From a checkpoint of a small masked image model.
Model: 3.62M parameters, 48-pixel images, encoder arch vit, encoder norm rmsnorm, encoder activation gelu, encoder num experts 16, encoder patch size [6, 6], encoder layers 6, encoder width 128, decoder layers 6.
Training: soap at rate 0.0025, batches of 48.
Data: 97500 training examples, 3.0 epochs.
Rows from block 5 of the encoder of a small masked image model, named by matrix and row number. Rows with one number within an expert belong to one neuron, the router's apart. Each number is 500 + 50 x the weight over its row's rms, rounded and kept within 0 to 999. All counts start at 0. Numbers have three digits each.
Before each expert's rows are labels from the 100 images, of 14976, where the router gives the expert most weight on average: "top examples" is what is common among them. Only what is clearly more common there than usual is listed. The data: simulated stained blood smears.
# router: router (encoder.blocks.5.mlp.router.weight, 16x128, trained with AdamW), inputs 0-63
# up: expert up (encoder.blocks.5.mlp.up, 16x64x128), inputs 0-63
# down: expert down (encoder.blocks.5.mlp.down, 16x128x64, transposed), outputs 0-63

# expert 15
top examples: crowded; no large cell; discs
router.15:531449426479491599502588522566507443504465491560494448468530569535531421525529446493499431489441502396603459487472459515395464473441540476519510427525520532551556468467498567493496487497473524
up.23:458564482465437457462488484552516542453447540521456528455512468483481465524548529529534473419529560475450481483510543484461501523512463539465553549501462498490533548470508457521545504534532516
down.23:490601499520604483537495505559506477582502520554522506471416453590456517477485543507449506546445521515518480387497500504483481492460557511506477473573534534525467513510528359484605436428468525
up.24:512529453503610479497554459492595349480568506384567508553453574457499486556543441386546484470471517479522563580518410541515504496443530496474535413446478508460453524503502510521563499486419519
down.24:552440509503459602433524510496495546526518419507462522591450478510557430496497500524569529488480513461412482513587560507454450451497539462479499499589484505437528510481456415567492577501500611
up.25:472505559476470472507506504514500524441488618601520553496534605486488482469528447521567469499563455519497557594479504538476510470532513444501417580472545533465463574479409460449536404518378579
down.25:521453516466546563464531534412475528507617416475548430546470501488552466467466563604524527516431576471532480437531582488575531650530547562467478479534502519443503512502390517447519493490456495
up.26:446530534394529451477508521487491458445415439503527530508539530495489451396559548498520528416603423476450585530493476515393545455505526487539539503441504497500500469456497570454525497572410493
down.26:524475510531489455372501448469519432471545415504481509532430508516423497522473436551572451447403572470517519532448567657567475544477521426456561467472506567418506553401524487457491557484490535
up.27:424528418475481443484603560511417513504466529491456513477567595418499467507446596517523529505440530535584475521589487563557432533493525492513486401465490521567516497466484412484542503535580484
down.27:509477543385497492535491443418587484442519443508481481466505539462485436537521576457506448402590519576428537554509529607507544480471543507548538496436461581542587507544413507516573506515534514
up.28:504560519474460503458438506532607613521409496542479465534621578596495345493550560499464486440499533425461541461516398445470451521502498454519454438460599403488476432524533535458486548564526497
down.28:482463495438451399438518535471489351548534448472528481405458517486535551514492429480489389528416550446540556519485492421439470465539555520495487514437421459473515514468468496489450473467575558
up.29:524482480454495515458641562475515523496542530424457500555582492622532593488535518520528515519440560546485496547519534498482453480469515435442527504459458555504481538517445511459347422489496399
down.29:507489496506507388524455462470407564551462583511406444499538474433478564505541540466464569494514498507426464434395441404575480449476452415464538512424508511527564473406469479477428453542472518
up.30:487577516471457554442461461545509551470452514506518463571505518558533579522599512494504497545552608562425468521504455476514606491454478428405450476482459483506425602584556490517433447491488436
down.30:475502408578529549376536542474463523542488592617489480491499498428529501515507552547549557512521449473471390436589526383520485461539536498521512491588404524508545410497519439405525544476562418
up.31:484548523562495577505516518535492365465346497537518502535554506504491477453601567545504459577464435416584504566407621538517490494503520438493564499528616493522564505522481439521516466450540583
down.31:494585563456496525450451485491462482472504554369527391534511475428589494540431456565429505518456467514529456458419507472460573619489507563465455534497510504561455465539599541533454562496454512
up.32:578528471526521526530545554500591427561420554532609564572469472484542458539540445467545501476517488445543458269499551479473477525413505466496479511490459484499443544545452420485496550442510460
down.32:478448485478486606439412445540454511495527611509489530470503480481526491505470560554472526550539488545419495485438488470478530611527517504561527499497454535507353472496522584570519498518473451
up.33:513568446556501482482499532538467496466412456461473498455485492495524452506537451580564440481506547540573468496625451546488496457348404500464493512425490478502560510537524442470512459478377475
down.33:598582523575533505476491448523555463507535462465524424530495478543463564459440531415566550484602494597442513527407511478532553540593487475542512505500569501602505520482486544495581465438565536
up.34:552588431530483398508510542482498440529419514525527436436471530458459397550493535515487540488568441401530497581546418517441456493497511572573450487479496525516488557463506495420638543455462492
down.34:503410457470475444495542477479523526512579495440408462615543491500500534417532482464517497491499557453549562489509496589558520492495514553475461519578549522530448501526482593540522455546526560
up.35:534456492531492450462529478455586529550463553467448476562539508517544446544482538473509418394541577529470504461604503464556473487515519476426540492475441401518506448389420512469443586497556361
down.35:448474517423496535443487502539504483432473433472509577407509406527433562536476506501543401520511550543457513550467529383518452464403583512517573505559573488404589514572537496523588489446556575
up.36:536440505498493496474415520491452467488545568533492590505514569570505490440443542458391578484590475431536486510601568525524524517544607434516524540513512383556573507410555495523580480436429518
down.36:424506429443587505583475579535465480491432529465470421532534485412460579519487507583491455534539467504464497471440379463494460443536428527527432508543504438554502547500499450400430541534483553
up.37:508429427506553455472527476474383492531510401420401423492531544545510448563499555465452508554480512489532510538521527478575543480519455498396544425419534523463491514567594492425436507376488507
down.37:540524426520505527501550530501540528524552527513515426538526531408477644473482541454537467477519437447465514545442436458503395495559567543564462496536501386567572470457486465533513533507547473
up.38:453466525509429472482524481519484383553563470461505550543582569521501511462506571521443540495371569528464434409526505398554460525501552592483526581572516467549521505419488544429490527425569500
down.38:545486458508466518547510482479528445499423444496694536524530588524490466520533498359517466445512536437509563568445522401509541485446502494483540521526519497471499505483525453605415554567508459
up.39:418438539437573605469480544503593596500523511551496404445598501440655548454488492514478555439453548473539515572491468468472504517523431498515509538569454456484537460498408495481548534527489557
down.39:557527442453447459546571474498424476509527462546418552493428402424460523572524432500525470529478461586613449412516525459469528596501573594424447529458503585477479517481487452465447382514471472
up.40:585495500537543502554552547507440468538455620398488511546459439526505612381485433487509549528477585526416408459468475485583505466399505438528534585478495510560480502461501598529475434481524507
down.40:611444544493503481489441567572511512474541547496520536430595426523364521518503499443610432503433481475555478477484461569499525464515470551468556427501482500427469506525407493562491462512449469
up.41:524485446430504575408475430533515465384533411452525464563507507482494465422436432428515536567517507484466544552514551466418645497478564493506498510564446555487479485552528509553477570527504441
down.41:514565446592578506563518533637460497470498454539602461528500503494558546444448556433587531493446456528569572526491515489476542551502499549427533499552525468509509455560552553483516521459440415
up.42:506437493543542449498443420439422550482509442503568457508544510504499534502574530514474560516547440461489579508536449470498460473485442697508532450450341490527452523521451439512566455519462467
down.42:501532537562588428487529502474432533488605509442488438512518435444492476526538510455508493564465465493477382521592570511473559394434451503538509460507407459562562496496505510574425452609449554
up.43:486595496441358538505511531529529414524478536465569488510537401513547536422557478490589440487498537462485532441546540536416526524587503444544606588570513489528537478523451524521470476512456652
down.43:432540450474513448528456487556419397561525477496503519448535486579520487479573437470387510580471519632538447416436567494492448490445495512483472441589426570481497528487509556559544486507456521
up.44:467553521454506541456515560466537579481420554484537532472532454409477414457515494498493516499486542552537498534583532438554487490455555435469507459530433454490437481506438467429639521631533461
down.44:506533464460501393495520458521442467418557537421499590452466494499564477452563397572511458386523477598511502448539455452492474448409445468442531508526486586518498530551536536508392527485449406
up.45:635497573450431593506458565425495515454439508573432474451525388548542505535533515482514504533517444410472448359491499599453548562504530451498487489491527471491549400383485526461520452512460557
down.45:459464464495552518582437506486589519477482413499535560545440458561513590534441532550566462402508538458559446497484508493568514528539424504539476466438561560389429448503475539526527508538535490

# expert 12
top examples: platelets; no large cell; ovals; small cells: teardrops
router.12:499478387514526494481457448512444472529462464576552442492448541501534539534473434523482475502428436418431529437420447553456531459487529463538441541489530418616524518475536549569390415490519478
up.0:508442470512468485546510497515536468502485533586477464517564557564514495515453550532490490533525484377531514503571666475494554492531476525517497493477411508518517520497647490514477482439537483
down.0:608448509576481470483470423521537556546504537507531510608475498438462542586519524576495479567507438509363511424530413518447398602505534564510533479542462465515514515545469458518487560476425468
up.1:509454516447554571467551503521484527497398438547509585476514587529548414473567463553559478493513499497429462514528459532555587428483483483540593488438481488644427420475545483503416546532526497
down.1:488544500479385476488553451408417510521446543464511513549443491523412512511483474484383551501488525632467503510501445548488433487440519546524487517489509498531580520461438415490520568544543547
up.2:525563540477482446496515462567547487509489482429461530501506430458478456506468502501497518489463555488479542498416514470567472463533497516489514628570571428487587619443473510547449454515514501
down.2:491493509434546568469537509501492496456504478437507472456491490600507560559518518536534493505549452430537507480530430496469541406552399512552427477523462418527399558558510523489456571468372502
up.3:444495520467427530431510455577450439454503579486457585501443499488502431494458427584512467486574498526524558463559464518516427533579435492527499516405554501446493545431518535491487515459478484
down.3:505505519496546563539509503412415521515498423559548509542466425476614512516486502587436518584491457436538492530486484498446469565563520534479484515535565465522444431535551519514564556527585512
up.4:364490468462501509452542505503365520471478516513524487513531505627418416556519450549479438450515442544443420537430493514510556455506581480533442489372465544571533504482512461520499488552485547
down.4:635582508483530506479491436526549547456496460508433458539463560454561518516539587430395464553563463483486458420453490491528490531462511499387524507494471502403499524512465487476531516516436525
up.5:574495473577507485493494413518518507374472482583432450605501465450432469511479531564443491464462522528572515420526457484488607539487545543484494472443381595588495508475435554471494552591488513
down.5:476530532432518402498395467548526379444428501453549478531491482559593552505520455361480519466497519404451509565471525523516493499539474528496445456515572455456458467494589504431451516512442392
up.6:480474463590480479586547455537513619597443515483471454537497505413522471597535506469549444477536528469437523447501499417517516524523415519507529448453433501480480556460539428501465542557478479
down.6:543450502515506519634351530507439436429478479506525471408551470494576521489460564448514652544477452502511436447599559529500528501537600436466610475521508496477505441553517464531485548449509522
up.7:543549555526452546552476511502512481563423520578523477545565516520553576463520443531407522477512502558492370582526472532457505490506571451453494509516457455569558558517525479492482565450495493
down.7:542489548581527587454476404452511450507387535452565554595423459548566479532535520427497526470445550460531529475470595479377521450422479558521510508538537475532464476481479515526514416415441492
up.8:423507414504478483491506527475514595413480449394477530448470476441467437527432413496544486574383546557638480510485460402469571542495541551500397616546506510460551494493450465531519520490543533
down.8:616477542538567505538544483560468567554564506504548512395535508520487593560543570450570435538509482481520627500511473537372468406416573556441496454502441520445451613576536450485477496561507461
up.9:516506461580588597467627486620444457423608589559511486515505510484468598420532447498479481535490474508423563506504563504497520491488510499440454495526502516608516496517533481457470431478533512
down.9:511494576488481442469493545432467595604508490489445388476453517533562363542471524470502506464493454493523473476461479404555414512490495484486512515558483526456448508480486543517491462508362482
up.10:508473433556457499523480449505641527544475514500463529452516450462466467504522450541605490601467513532410572519411538490461581471545475444515488577502447519521511581511441569476455542437412461
down.10:466485509478563547489507586534495483466533591580360416479601495515528529487425576505524538478535502555519452493570450513536486501513410599440506529467505494533500490440485452496449552543473455
up.11:557573483429527586468544564498487492449494497569493491415521492495496462528498560502489465476419441538521531507441543484472495482506514555420458566591466532555431499500561479445530467449403519
down.11:449467491533488491502497541700493515533504508357454468448485529486560473369425442530498493510578446430521512537463466424420478417482460451559515507541508431460476514526486452443473527547410536
up.12:469438502468456574509522451487518477547567465508551523560435467469479603549508425501484570464429510626454454512488465570580560517535431523474542549575499412515553505550483519500426534593484462
down.12:559429552428410502485488533527484496427471512421480431440514492499490521566548457504488438552502608492570465505502457423536489496559498511599488557546453468527440563501398509505466501486601372
up.13:412473557493471509527478551544459439476543483532483599510557479512504528519415546543421492445520584491445491445554521572372447439482537475471628438476536488523609471445500532547537521560454508
down.13:412478479502470444617407414540453501550501495485471591450538454512558487535431559544502513475602526552515493416614465400453563483442460535467607480472484512405525468544423562474591532524517462
up.14:484498464492570602404566526412475413498542495559485546487458493531464636510463472517515497482480471487507456485478528501516439448531612450560488553446480450518431541542591518552380507437555504
down.14:564444499405473459473509491501486661484496590454424477565523393490545437522453495476504448505477517529593537462517466507507467539456417520535367512456430447487547505453455503469575436549433548
up.15:530518487506533526482464493496500496417571501406557420572506468482527430545458446481450430560524536469482559484590490537507578608500480493543529587523434476419504486488430590381490502478501462
down.15:546592537489515463589517443508496525500425529580408534379484554513472543554496484489549480533522491535489533517414556525589483523603444545430507542478590508535439595447624516619516479488486453
up.16:528472556476527486467397447491516444575518430503542541495540424465468526589462509427446528550583529511523473451557519443529465437528407407497506450516543522440538486598452478568554494459499413
down.16:466478473429472523539493485482505515422432485460457474441511502513485470476549492566433418561469620547396543512459562518554528477535514511512613545580530448510504474479527625622512524517549572
up.17:502519364472550508511490445482460583464477585481451500555514513392467491505484549482546559517486600479465467493466435501564437567489455430499511460432558429570476452546462501481537447466495521
down.17:477440497549477477491480604433574498470476449564579436432455535576446476472526510513498415405473482476623474497484498519512492471554533475560514484567442560380528417521491448440475507497563528
up.18:533497586521415473525568465403495416501471470535511487557386511570462405540535462521495515487509510440482444489460470607346450470454577546543487539481476579505500531494471471596482444531513510
down.18:511509491510475574382507540484459505434507535466475459483475516406441554547558439425549472516523518504493555469464607522582491499558422551429456461539480495481516559591530500435534434478420618
up.19:397548441469503449519638456421440547448555584457421467475480511504512556574526440539522473488504439598520495451431487441535454511535537428545529554470629530547493527486431473504472577402517465
down.19:452507525546442544503431461435486423489474573511422439560546472511476489494515543467513419484545521369482505596524496586501519510516522531504370459502479542514502499465518551488530588525458541
up.20:541453537454538514536444436544469509556483441467518523469596474467514532541539479544504509541606462470531485510618590483486505521483615516594511441617457447514507455539549451506496508438520453
down.20:474437454471487452415580465529438505401565529482421533488504495539505534581481509483550420516474557601453520476556421424485450538471452564524585545496489463585441575616496488488483404604580493
up.21:600498431505412523546476512499534526518449576539510604553617445501517564539526514509476589560400554537471365578470593509435440509487530517450528559486480489474492500481462505447597518439503553
down.21:625577532472500563459479469471452507498479537379502543499430478566457588469519504466437526491475509457526484495453511499508522606492429646551520431466489637456544452502583541466478401557480475
up.22:483419636551491511539513490449418554458541472476460544481516503425550388463512565421455599367495546438534542469522542492512476546475518473503547501523464523535578506485524503564446483474472492
down.22:478529537438455558500481482404567418339413514498586409457481516599475490505508481544510381503477532479476487581523485444461489510515444507523488544535463462565468500534552532569602461492513523

# expert 10
top examples: no large cell; crescents
router.10:534457453544441450491607477499479535568563529518516653530449511470447443474524447442478519465560506480543579502405495459515491457511468579484527406518503542488563479477484479589441549532555577
up.0:448505536460482436469572480574500543454561394553358414475505492548450497448476587529559583476561420488551585546430504426499504548487547450518522541488445520407583477402459549440511535526471420
down.0:590568435560586423468448525606399548468520407488564473463552454428500552502429425492480563487537513543456490468521395479613535492504511549471541400500550468454445468516507455438481520561513483
up.1:493495530503420477452516473507491522535460518399506439540509570487478640555451505437394575480607574481448455496568498506609559494440601555514533473522530545466487488451475494551407488525482526
down.1:461555607571540447537431537468506483509465502472428490484488466589497598417543479554571549527496524466480455508455547559529581489521523423489464556548480458620504478510601473409452485467512568
up.2:603402502439658508415516416487446580407551421496527504498527546498472503474454454490472556481553483541486518551516473493612450459462367492490519503460516558486553462517498555511443500531569395
down.2:467483516467486546441579493466399564505508500467473556581457414472491489475590480507556572535433451531453499486539421521602431419447582557402506531507469528544455506524546479493495480504544546
up.3:466592496524540436431457506381533553544483491493532472529497510574472616580473445517427615491614483511502442483532536478516520384394555552463497515492537525585516526528508482509505427469425515
down.3:507634515456527391536420506486479545526474403455432471531507510441424497534461520440602553532571555499500506506478538482436624604489511566458440461534506528555586491467513426497440560501446551
up.4:499429433474495491547510478540545465453496543485511399524460603559476482542519441422398493452559610511461559572430568533510532529526576453489442416469531470588522478477537489499544499480557463
down.4:466503533532408445409500438467506492457470464517533415486493532517496521529444483427449532514462623425569489518443456495481449592568526483490527578581590402470515429458518484546537486515486483
up.5:467577531620434374509434528500496493558555534403482466550472572476535546498407608537530409493533429537404559541549495453509502491510397467485457503574476551470514547488432452505470438485407461
down.5:453407536521477493465423579595605423533453497497551514523476578524515607487500553472398545598468522519490535349504593443557482496452535454469454463468592369575493474523496586481499530445560536
up.6:537413513436455481446506446587506485503515596454523464470537491526512463483577509418549512467529516447517461468530446545613397533547526502499469504525485574410500575519509492526505461521520468
down.6:474581469488514596478575563472546424513524545481480550520551570567492473404525433503405484592496601472534481649468504532439474493496475488543474555448497429513482509484504501531452511582542521
up.7:472586484497565426497503503575511514456409500503583599542392554484475567556520506472469502472515394560519562475462521475379554489452520542498503512475492528424444538553406490521552555459567481
down.7:595551413487430512456476493538417487602528505509506444515419487447528344582436507500478451479516429482461451370531565544577473480451447436543524509501476488480493390490535457478470502492483411
up.8:618501511485489465459475516391529510525488496545501436530554537504498443475486575480457520460438455602535531597503476458492503447495391457482473525392554457507560467591507486543463486498531449
down.8:456487525541509484528604502540399505522516474415554600580460480414489435455564481403505479513521385494609572424541543499555466499470530482485466427586518519488458517435489584522545532484512451
up.9:438495559470626415522471588504555525447489513531566493492565509476483476443444531548496495550480560458493573540526429569485512353524550400475542423496445509575550556527472514478537544587423461
down.9:552518517517507546378583442421477436598531432484598495568454531417507503509584447574517556422443511517565568477469536565468456510528448544463543528517495506497567509545408501463539439500486532
up.10:472504550503486560452405517558422533449576405520493404547458535551469505484524504597441599440634498499544531620521463449364511521447602520589482459409499556537445430491437543461437532517426453
down.10:529482481520451447480521496456513429572441505518484583497492487544520521513464503526410479450418521545502536454487501601645519447533479517448492572523606514540506337547429405472546536502551469
up.11:461520497541598504548518518479547452464571566437492489530522541565470455485506504466396410500499489472455471387518426524479547476507506413495567527563510516466454479478425564412454546532445561
down.11:496500513493449515510527452480419386474449547441462595544518508543451552547562408499439422415524514500533515548433518544503492521572486413538591390459482535467482492465380605499479579486572482
up.12:579450531444433489478570532586443538492461522584439630419554555477548544387458492494494506496475508536547489560563464497463502398592475565438524552499568496454538483418453433349499534474569505
down.12:453595571476468397500488551528506494421491401586565482561481491465513487524606387432495427436492464534520466442394519575515493539555526409490489445453491489392468417517517506379504538582539548
up.13:466467529424520577495550429453481492531505481451462492530511439589519521520533487493513505461417445536416467552528490537548613535452511487349583435525434496506418517473463538530565528511508380
down.13:534383519522587396480527512526500432542442531508550534532475523427517598557601521403447447467442449448482492567507469549556484520427535555452505583444567500489531490456420481562511554449476491
up.14:543426463460509512440483410433478525535539488541526518567478416559548521465544552460490486448532513668467552594493414481544394529405425475496513515540510451576623521486477545611433519566493471
down.14:609560454494457500525546484577589526489441506432473531536474589447471618465488423527519504553560519382434459446531502353612514465487553578576562531435455500433485465524481472494526416556580509
up.15:427455423538462471620426521505517535483484521450441472403526469520508529528433486524478504477502483533436505513485518529520595500529546478524398419480418546563483382473514544477510505534519487
down.15:451391516449475573551433561395466541490555497534497550478440565524523420585427593507495470585457581530507506540559465475468564565447547415555573514472534479454568517535514566501490528538462506
up.16:442444527481551461475512522417458499522517555560421494597495578525418375442466494481510549501448568487494419452511556567499481464471583405572491535516535462528528488535455506432495598447632522
down.16:454485458483517624502455526501480527614544529527484488523443541575509457432508510589494547511428501468512503433582507564558611496580486524509426520473553525517519476459510484439474504462419473
up.17:481490433497487512562516465658594488486515544503539474542475472504489581540530569441400498525520522615414476587466561462456567544525511512518423479472542531376533485420548520538499463495482409
down.17:470446464538495543471563525531451467591412519535464438500470560504512466444481525596561465522445434381449503444478516505499589465513458456497446630457550393613380480465627493562410539437427521
up.18:529434433465458537573460527501545481560373513539514496559413474469495700570510442539508468468540484511508442458525480460434394518559495481445512430512515443450427472455521581521422512528547520
down.18:514509497566507489518427459582539437478588563480454475518529473405547509440480529505452478403514431486549498563483507534532543530416504431603486464439464462517516403447544532466452338568450511
up.19:577445462469536511398510411540490556518477490474509507497503524475456425498505439474451523593444587619484547511507510582464470515448473467500535477451554593473425430574473501491499530467550525
down.19:430571553490441475519505527398467450502456538535507534525496494625514467477583487512491402488478492446522481491445484579549446593564494594526459580518500488567439582430501439509531569451561558
up.20:532439490475468512457549502517460489453501522447404475481470474566507558566531447461437541511565570382604538442564497532459545512531640556541454448574507511592549474511572471488449481482511543
down.20:489564580425470394458590532467536487457481396417496438450550483606554580486499421483494438416535547478532399597495530542526531435555429475383495562467491493474493494479518538510543513473472522
up.21:461504437536523506528516450559456539484618533496475531544578581548431543467458534482553499466450459467511539606535453470494434546502522471554563512504429454464435573495527563490529473509500435
down.21:516412464409446479599508469465438552419524518516466469567476455526476445512453548510551496508603547531586482512478431558522442512464572576484580463486435527501501450504556569546514477530462431
up.22:468485487603467501541487567528457445463483573459443461524644582537573519478494461442443517475474408525556464547465493444519448458509411481541522494613580450474513531485478505474390563502486498
down.22:462471494522347446419529487500581439528471468515470479527460546537483542539501593537544525546481526534515592514346516525479455459432522490550503452481503488524526594562421486505513530483537458

# expert 8
top examples: no large cell; ovals
router.8:456446520459472454427591486453481515594578503451475450561541585424480499403496488504449457444476546382418451478537459550456461447410589524439432439587527468540422482575482517460497537540543528
up.0:450438478475646474528500486506468530514587525472572472490556544498438517522496504525512434489502460484464506636525453506554440533496499563428506410513487454412545476534494413542476595438589553
down.0:561565462442544513501447529541450489479471464580478428476582533504473473536434532470481470619454528510542474396511490546515409515563532428531575552420484508567510526510468481451435403544519489
up.1:528485549451508446616456562557605586498518453566543508493537653542506478551536595469430403548492449374442523441480466504462530552471521543530537506555459447521539469565522493522470527474603441
down.1:515437419613518546516439564495540404495460500502547477486474476559453525486394560418557455483455463496609523503539528456520469574578537457520597433437474429472528421539439428386450553440466505
up.2:518532392504413575475484599537470451560448523401599486502483515497474472478520548483519557491515405525493414459527509491549617542526524530425607596568517539558537449534462433553515449524490487
down.2:414602518520501494423522482540566530420523494479567522453508471558572584435467516477539472581478567510376522518595616446502530511456521465511496491484486457609494535547514443454454505534501545
up.3:505568465573467500448499595470546549519501577466491505493540487521459498520487448527482486468423450520367541588395499421529573518555506493485532542557482520535513527464522496534428522544533523
down.3:518592564443520409519516521494448497508504448509439476490435494390531492424490512559532526497599534520544446634625538460426455529481438465488426519455524464505597434509463473487488435347429568
up.4:518572534507529507502626529555555549494446524506485529506495626396598524513528541486435500471513602511450566607456465450436527449409413416482543412539517528539520498495562452540428404462520496
down.4:498431423482496517467419574488410497536466457430549487530529467444455497550486512510589529493473491564555423447419484525516511370498525489466468481575502508436509569539438550473523473422459441
up.5:462525454500534504425500441488504520440566504440485492561424494532568450410485529467510485473548542423417539535553494503515557468486411490551520458594439402566482502428540562603541458564535468
down.5:533612482486500476472522445515522509483411451441508451491497527497464440581540558493527404524535467487422424500485452484479456436396506571482444517533479443587378482594480489494413519462522478
up.6:402530463496386540493467484531443408513527510407411556548554478421550485471564475590447490434506515547448535482440493524468552418515550514523496429570476521562460495544393463465435512447574502
down.6:610572426568524537442531455468563480540460439562563482538459462539542430539482557561549448555527516457425483529460479485507544539388595521540530505498497537482558572485522615485537505538509548
up.7:450489462504612516506523544620506453530507519466462487487557675457589405506549558519498443419491400533447469521434388479485472433460512423443534393491468483475500524584405533507414525476469434
down.7:549497510542523486437530548492457389491513554477452501528464533519500553546535566503494487467479459556491596529562475432519433598455526493558540471508522531497587463556488511475472556468645429
up.8:496536573423443466524534468487474436447462448534530476563509522431543443478421524518555427421535532455520528466543596509566437508419520429560558544542585528553479360501530523491467497576500429
down.8:554455538448520500463478498503471519457541483479430566491507507436458438416482489483433447474478441478542575443443536452573448540451478496524551541506416504411428516467436566535577459483492495
up.9:503495522463505462360630606529481537431530576490463485597469485536464483491421475538545535473507621429464511588492471497445475513513536438377563355459460569450536493562485484508564475447565580
down.9:458529545547418497489542452482414500477505615500438438436567466449535535517654542552499538525476437509482420534480442522507430427447500518511455528496564471547500535436463392537410466548464531
up.10:461495495493411485423501427502460440573499446465459461567547525450525463532557553495497403513505513375535499459651538499587555510520562543524473502576490469609564409441578568582466449478544512
down.10:484509499454430540536463590455471542400471482517458509531402516501548539509453531448510404464565430509529479527394514529500496506422581457568475497522478467621476442554458471515499367550457458
up.11:540528471589586549491554557492548556464550535537521500459552595486537472517495428511405503501510526522487520566412457426525518541453555514472474506443442525481420550574404414483408513498420465
down.11:533576467447521486513427515537539484583491457455530425485544466566553494561550454493520561495491478466485523430514483466562412524476420619439382374509483386526530536498543512526541507489534491
up.12:464526476470504484495498550488538584368503474469538464533523517470537465460424539504498525435441455493498565518428566543570525395445506494576516488554464500499516552543447592412528448590486455
down.12:378477540515464534494590493464504484536496432426479600493461521388538506552507412505474427426595561505559534564460499473492491557490528441473536522476426523416553451447461501449454585484479503
up.13:492478500524456489458577564481475526432543443460504498500532463586590436489521473552540561428476521502480432467525514496554516573490560485479562414424462528446460506522505420485431533573470565
down.13:426472446482409491568491479570657441583487498498554512547455549500546487493516455469426440580490479546549603520532440469453411511463455579491527413428499580455608365446517534505562488506617404
up.14:457428556480472506502605438479520505506413531492448627525549492495490602553520508437551498457554473590477502525487523450486458514463447511442493465492553543522567614502474564477405495533388535
down.14:439500539491453481525473567430528560462553573540498544426531522468453503503480479557538597521419499390452483539493468548532479479521480578539456495453538503429481403417510468482540511489435470
up.15:534462555464510483486451507492481546459468376565576504509501559550606529537445550491545572539499520580451487500407450453547556537473551423503524479439480500503503479504503495545579495503473414
down.15:529613418498439503533520489485527458514489512490603503476550555473572537438533452565459427443537474462536523532484479494468603498429536436388535516504538527470552522578514654461417568572513438
up.16:561466488545440591546504461484511509486492590512501486436577461448504481440531519504447551534509529626527491573489549600464515628560491436460426542490479590451538560549429489506522547483522462
down.16:533447443469492565512481432474389419522397488461534540488601499457485509455462523435463418453535444407531434540480503544563489513505521472438576535485482439503548444595463465481492469456598507
up.17:540431550445485405514597541475541507514510476540469384434576614490505437586530563491465446540513491532522541579488433554514484521544475453500528479436548471544540484548555512504525504403672497
down.17:523508478480509507514458522546427512422525533521570403492410530585454509538471504548462558573512487402581500475453555509501516481440663416537536479553416445594512515454475437418525504459526575
up.18:438512519483473566533477567562543509437521459462482491528504556601554458491442582427508505502514517476478377488496528478514468558390559437426512534567456533449498499590520490498490402589459554
down.18:509466408537553493569530458494465490555479471583471509456530551535512541462520570449539466531552463507446491464447531457562526519549526518528515473461531523482651410419520473467431535441558469
up.19:495429457493553455572516475456442461521568553508447474544512548537593476482433507466558509478430512482468467508562516517550389502546506496606451477545489500548556498529557475536522447444541518
down.19:546554539386570537457561474522420610539434485407517440535477485541523477502462574575498495547549450454493368532556551534509528540441523464397472526562481518582457472527554546516556460469529545
up.20:554494402460599521477558458524512572484472529516511532581568563490457506431535456532462516480490532448456449519573483458512522445588484527457581368415407575459603489515520552491489549479569464
down.20:496432556411572494444589506376462560507565490449440426519560472440631469483539464518539505557468481468476504558522378500473437560549486481464447502506462428454444563496562479512519403444463449
up.21:414523536486513576504501425556519449535433580405534479457455435488441473524490514519447497518517544558534500445510470411346576450418504536475530485406446534471417533541508481583577521577480470
down.21:602426525507546409491536501566535560521569555549505554481465474464445562555522497510536520498462509554377482429486401454509536545482501579613421569441567553440513474401491507538533495421431543
up.22:499569479452608554413509475496489390523571569586486514475512571501497483507534446503439542455532501452489584560515444506513536555525486467495498481552602444566583476439477514497467505472492464
down.22:577408443483456474446506509460530505531509491517469585519529531541519529545657477493515522446428515673492477566517478478407553414561501456466466557581509424410451541460463400539466535499507399